A small autoregressive pixel model, trained from scratch.
Model: 10.5M parameters, arch transformer_decoder, width 256, layers 10, norm layernorm, activation star_relu.
Training: normuon at rate 0.014, 9900 steps, batches of 64.
Rows from block 5 of a small autoregressive pixel model, named by matrix and row number. Rows with one number belong to one neuron. Each number is 128 + 32 x the weight over its row's rms, rounded and kept within 0 to 255. All counts start at 0. Numbers have three digits each.
After each neuron's rows are labels from the 100 images, of 14976, where the neuron reaches its highest value: "strongest on" is what is common among them. Only what is clearly more common there than usual is listed. The data: small renderings of single solids in any pose. In brackets: how many of the 100.
# fc1: MLP up (model.blocks.5.mlp.fc1.weight, 1536x256), inputs 172-255
# fc2: MLP down (model.blocks.5.mlp.fc2.weight, 256x1536, transposed), outputs 172-255

fc1.458:143145120128141122101057138113162127118106149143127148085125164068133104195101144133104144161106138156131185133155127121096124130155058120134137174142109167098098114087112123115143181136095105161114163099121129147178179093102182097140022145094028052129
fc2.458:102181061197138137077108163148143158157104136078106111110126143048105047092128163135109107173087118059137133115101208098140113117137091097150144127114071139168165142146124117140118137078129101113074133119198134085168134151194150135094077114147097110143
strongest on: metallic (71); yellow (30)

fc1.316:143092134107115136155062152126118160106110149121125094130106110115108141115153158141167127114143134141123051076089121090117072073140150107084142150147120168104105061149135149133123067107189149073133119147121102165120103155118098101189118194103101162114
fc2.316:095087152171134119129160136116139167162116120151087109133150186135152103169149083113080076156131141164118139137094111093095178161150176171136113111132138174162156145110127130193130133124115146159101168178139159095135125170167149178130114108141173097132
strongest on: red (26)

fc1.114:155153152167153129142128106137040112130125146089131173139125124134120135071125136092107192143087209110118178125177098096171075153167180113147108137176114154137144124173110117115165203119138108140068163164142120132110098110084111137095141150076157156132
fc2.114:105128085142105141110185155123193174154089169143090119163114145081114066122138189110144183118066140112062117142061065102113137074155096141102127099183131134154148144073091106159164105108127113051093110094174183074112153152173149150119093159178139122143
strongest on: white (35)

fc1.208:132170136170131136147157181083079166124116207145157129125105117153122134183140073115125140172133157175110184121136157147088085115150065098143189167095165145147105147060124126120094175102087169134148094112133126051187136135148141135151113138104177071162
fc2.208:057121121140120126070110089173151101146114042167123147125133099131117146138119127171193158124093106065139133152127147083146092112097152093075117101133110176127107137190121099123187105200132141098178138136141154225137110093110137116080151136215136145102
strongest on: white (35)

fc1.178:091114178106124114088158105144138180115164179123103146056115171111128132126113206085058140119123129093086132090140164043092172074126123129113134166172093116113190141158120098162160081139111146091101150093104132163065110166168150113147102107143142135100
fc2.178:127121123137117167102092141154132170205090128144148124177143089181156108170117132136161134138115102112105098127113087114163126103136068153075096112126174163154150177171096173139095112134124110126089117105126098105127148131137149079160127152118132099162
strongest on: blue (36)

fc1.353:151065161161144152104151126148161144100104192163080145120079171111167139167057103139113124105094123123131140093131156124133120126134168120122156105176151130103142117114103136045110118142114124138174084121169208149183127153150093162077089088157156154127
fc2.353:060202156090133107105081119150151085175187095156139137056078114144109065059110112050155166169151058133095122173163094090122092118156163126135122108078208153169089119111130186134145125180101096092143157176132148156128125178126129114175119130130133098123
strongest on: light from: behind the camera (57); red (28)

fc1.191:116150063122134097117180093148091102166142148085117162152084134106153111214126095095103136135116092162206124104148122147075115107044125169132128166126106098101122150132208102096205115085131135144111161161129124124165146177053114061167137085170114149134
fc2.191:134136165166082126120120127113149106112123106170112080056174094140152119068120162148164139125163190150147098143107136125183115083144142124092129078161167084131133116098123154156105065174059108086139116119151117114145128145188129174115136137132138100129
strongest on: blue (71)

fc1.67:108125132155167164179091148120162108114066130163130164128145171132085120068066118119102156154119118087063108158125092134153123127117088106127066135107140124168128052097126144128155170126160130095191095173099161148153154113097169091211067115128180199119
fc2.67:117124115130115096151115100131159099105177187097093062114149063099167169152189143111138138088171170129130100123148170115107166060135144123133109090134103124081156131150124123059074144176088139173092127109122101133142147158155080171068146130162096062115
strongest on: blue (25)

fc1.555:129116117088133062136135126147107128148104102114100158129134149116118096139100100113128111074146102078139112112149122064136194138150104039141164105117187164092133157150031110099146113108101205126195099147122207144081122154128099119133107102175154172137
fc2.555:094138099116118097152145154127152097118119117163166140126121126088156164149106153147171094163149171129137174137142152107105080160097137178133174166153100091095098098114210145151138152132136071079106119103080146162132137128137116099156104135134094112154
strongest on: red (27); teal (25)

fc1.758:139142148128135150096130081127110166141139172118175116134120164065144168101136133137095116168156086105161154084127098093083087138116128158155151072090130112164140168097155103154118092098125123175127166076186166138093217130157153105177104176121079095147
fc2.758:142123140128132155092138147081169148133188091086091117131130079147129103160142100188138197070150053154107092159117102141170144114146145118097106151123146130075120141155137169133109185158166107104186072133095122080147055112157142113093101088145153149163
strongest on: blue (48)

fc1.454:090111109157068113149080087078140136118154094121140159153142151091117175083146115137140132148119108141090112131125162130107122059100149157100137089095099138126189142162163112118122135177175139148065124099155159113110069059115133136131158169143177108052
fc2.454:079131169150145128105092169138046199094183146102101136122082146171108095124147120182073145179124129149159151153149109086148131169120155156140189182153142141166133129131173115128111087065157128100148134126090129137129140147103125145156135060118105169163
strongest on: blue (62)

fc1.370:153073185194102127094183151098142133153073111080101083152108092099154080107130171104142118155093108141126099132116092163141190138133122205095138070121162130166087159128178092148105128135100176122132184126168121112133157136122126140089151119148063124192
fc2.370:138153159160042080052162113068126165110160172123146128138131110113070119136077088116125127138126127179122096122150122090128105123131085094157132160148133149134115121092129071126118123106143166125171130125121177186141119120130158136080119113036071159177
strongest on: white (25)

fc1.582:116076074177089094166147197144146140099115133154169113093151165185108145157114151154227114121145175071144156125107159106129145174140147085100158123108185195124118116083108123044143119123135128132113104116129101144111132105116124153071126157103106147086
fc2.582:094141111077185151139109168092149129103150120082107123153163106136191117162118089173117164128067103143106130117156113091129103082085134200182125154168121055109118162154114087146141135184135124068133132152129100097118059144130144076193142103156094170120
strongest on: pink (48); white (26)

fc1.549:133161112122125110059091179114130100128117157106157132130104178147180140103134117125126086138122152095130166103162170158090124137101132164105177125120122097059134143120055115137130107095193138089124175110162128130117034113108125107123119143146183084100
fc2.549:130129105088123140106187144169142035123113109158140161139151093116136099186126123104176155130185162117100143155136143096102184118182189104174089104187145175121152154150101145115101174161124104113191120089069141143136189165146083127133152133073063180133
strongest on: red (56)

fc1.68:087175144125132093047108151140076163169106097103124106146130102079166112142129206169096123119173137155151203093147175119148139128130127113120129134142164075122114197085118066142158208108095157160125093100165177146083117094162059164070093131141125135122
fc2.68:090183065164147121102132123101129096098142105111090157101121098135119175138103078160209068096091125120099127089103101142116100168157124137145197119164139156064087145183113163143093129176131109155161142159159132132144183202118151147123095167156070144180
strongest on: light from: behind the camera (57); yellow (39); teal (30)

fc1.568:128097110114097142167092127134093079092132167119118103113095107061106120100155125097141190118115166153127156159160099173081151131127141105133131170126117108122040113116135121085172140091076128119066097150112124109162145124085191162072166168137083128130
fc2.568:100166219153170146089160190093125159103134153132124077088121113143071077156120142117137098124177084153203137149101066117149153108100160154112096123084123101103173109121152077094111106121131191134105138134114134127102120176136163114132117155126109148094
strongest on: blue (89); metallic (60)

fc1.359:128141170131153107137137134085106166065087129095100207085166191108103123084135061125124156148161098112139140092147149160155169168160143179078145131104115131147082188142146074110190118110133099149110151123108158074085174142135181130105081175101136122145
fc2.359:164133138217171100121136080085129135120127136151084113159102199101187047110144186094142184199146123166102144153041130105093098097116095151109145155157120096079140120129174156145118101049154047102105085136137147127112074112139083166140172147133108153160
strongest on: yellow (44)

fc1.140:102091173122078161133109116094093136168145086135106111100139168176102114181094139123107131073106108175125069100116179162164154130096151114123162163172094077106068129177089115170193145115166061102085142071134191143139161145141097091149143083128129148116
fc2.140:136084113132130140180146158106113145123132140156137111146088115074113092096128094147081159155125118126154184129145173077101097121172147156162154069114141169143109122066139149064103118165055181162123206181196076102115059130134161202127116109103137125147
strongest on: light from: behind the camera (51); red (29)

fc1.267:089077157071131130115154115072120155131080104142062106160109151125138115134150124189145135172129032140076117105085130156121072165141160145157062148185118116146153133114121089108089244103116157116116133108135132120126100089148124117152125117128145197100
fc2.267:073141132157207125119150104088137134111118101126085132089128119090139036175100136110102123112144090142088134174105056129147116142154127234134156110132190130156134145103128124094123117081137092088056179113159107072157146128122080172112179141119157119112
strongest on: light from: behind the camera (53); torus (32)

fc1.165:152100137111157121136146104135135096087074075161160146127121121101105108178051175126157118155119126145133099126134213120137173166145135172166143126114094090129130117147153107151185161164108058115184092080135087162107128064148102112115139137100100104114
fc2.165:109114126144116097097156068170101098194105177082117078139091100107160116115169079092101112095164141122135178096120103143125121083130088127077119149155143108138166059056100155112087112081167163147123190130168155103126120180146109142128122116123134128125
strongest on: white (25)

fc1.21:134087149148094097151075117188075106112095076203190108137206138168131122126195168075161123109106155100103134181077125183166134150066100181171112118077148066122201116092072142136129126094143119152101095129137136155125092158100094184160138129125148172142
fc2.21:140137104068128142170109109111118116160115123161171187140111127169150100129150124169077140118108116140133111157128099114156144080164108144151091116087103122135151125078143151111166179088154063125132099119114139149105158111128135087150166099156126158074
strongest on: pink (65)

fc1.320:178063157169037150154153118167109121146107170181099172153172124111102097115145124192109111126179162140077085143132109135158116159139153139073176173105090099128084128169182133103170190093158153117196190128091130081126125142133131153119131092128131105127
fc2.320:139173105116129120118164076056125110138133106137111161118081182064100088145112170081175147100123088107146114184100098086110106077121142133143094164173127129078151110137116109144125075188165095140053084052133131117139138121142145081120101143092121187187
strongest on: white (42); red (36)

fc1.19:064202112095076195173114142150058120085122173137119144065138137119113123123112128154143105163137092170117127118176120099109085069100138137159120087137115170117089115109172114136230159133166109138135111137120133094174134139124085056132139152198154117142
fc2.19:135091141161173115142183145123129103149050137110138088087097159122146063136142135127107140088153103164085090131087095069158162104116140129115135092090102195140172191068121077141181126092133128075077090154123152134116098111125121113107103154120089135101
strongest on: white (41)

fc1.329:145136148142170143111092083135160134192097102058061124109137125124124148112096092091118172126133136168195197141166151161142115119196139133184142083114098155137087131155221133087150094140126154106066133141172088100176163115123065160126113098132155129138
fc2.329:070128138122098079170181138177173115137208174167163137086109104097145124173134108123159053070106108093130082067113102109152092153111085142095136162098192190160137126104081185135152211137072134177150161182083100176140099089086141132133164182149098152109
strongest on: metallic (68)

fc1.86:153145114136154139103139162079143171146147077076093186103097156184125068133017083151113141148176127154142166095120142086140071102079092126107189091103122110131159142191185126132176160086152162109120162112128132073089156090121116155123196110131092101126
fc2.86:139091119092096092158096112169100164153080090112117106049192158090162125112171116127174162063088131155145116098177166105139201089125128196205149177073091068169151100109149148119072116117129126110142146139109116165134127147148156116137141137127137128132
strongest on: pink (25)

fc1.697:154093154126159177134119106089108077118115182133113126105202083123137146120142185094176106105128118152200113087158149154136113148111110102115124117157143090150106078140093105127073142096146081089059181111117117089118105143159118132130147074153157142148
fc2.697:122043068097130103131171112158142127111109133152062114151166112127119120110111099082080161181089125116081144162147165168171088173103129121126117122087118154101118174119119111155084118052145119140064133186245154071118126105160118154129103151128121115154
strongest on: light from: behind the camera (60); sphere (31); colour: green (25)

fc1.283:054112131149175167053207121087082126099123099147118157136107196056138069121126148132162118107128189145150159101104153077103136099153132123113171106157130110133085176119142068118085156149136140165108103112097181122107106087108079129167104123140131170140
fc2.283:141149119117084116149133086075158126144157081162129136128149109202153150124094127184106101088091141098170138091175088176092176141154162121134153117115063120104097153107083130046138195138113140089148146150124135145135141163180146121108086175146074149150
strongest on: light from: behind the camera (60); yellow (54); teal (31)

fc1.239:166171154066132104121168126073173144075172124122082148087108100122148126101112170080117156171171164127089159106102076164090090121137138099194127095157095147123150154139156113126141122127197137156122079144093116123152151081102085134126095123132124188078
fc2.239:093111101139124135116102145132104145124139187097205106185070136170161151185114095198097114107120104152167114144122153142121149190179136124069138107140108117112097101124109120106117144125081167124059167116190128169139111095123174144134145122171101094137
strongest on: pink (40); white (27)

fc1.585:141145087145109162146084165152065114093157066120112110131099121157112137132119112194103095077185120127105115168063164143102127109144198100159151087128124130165157149158118145098155196105176097039139115110127133132158153171154140088181138089159202120134
fc2.585:059098133120121101118181129140183174107075073156105123135133187051096124078143129174110146146096119062102118134140108086101147118083095127131156107149121102146137159133182148145151071059081117132112157031150139054160100124121113148082155138090189130107
strongest on: white (29)

fc1.147:144133103218133076161106122113084059109148071143160155090173153198113064141134100117173128141110129106102162130179127181109140126114085125117175175110183118131150116144104106069116165086152115142167111148145136151145141199102188092087099108155143196148
fc2.147:085146107059116162152107121132116138128136114096111084181052076177142132153163155124117148149139128097123106167129122127136114116165222119131095163102183152168167083120118108153139154154171132124133157148099150123139142079146091151167194142080150061103
strongest on: blue (33)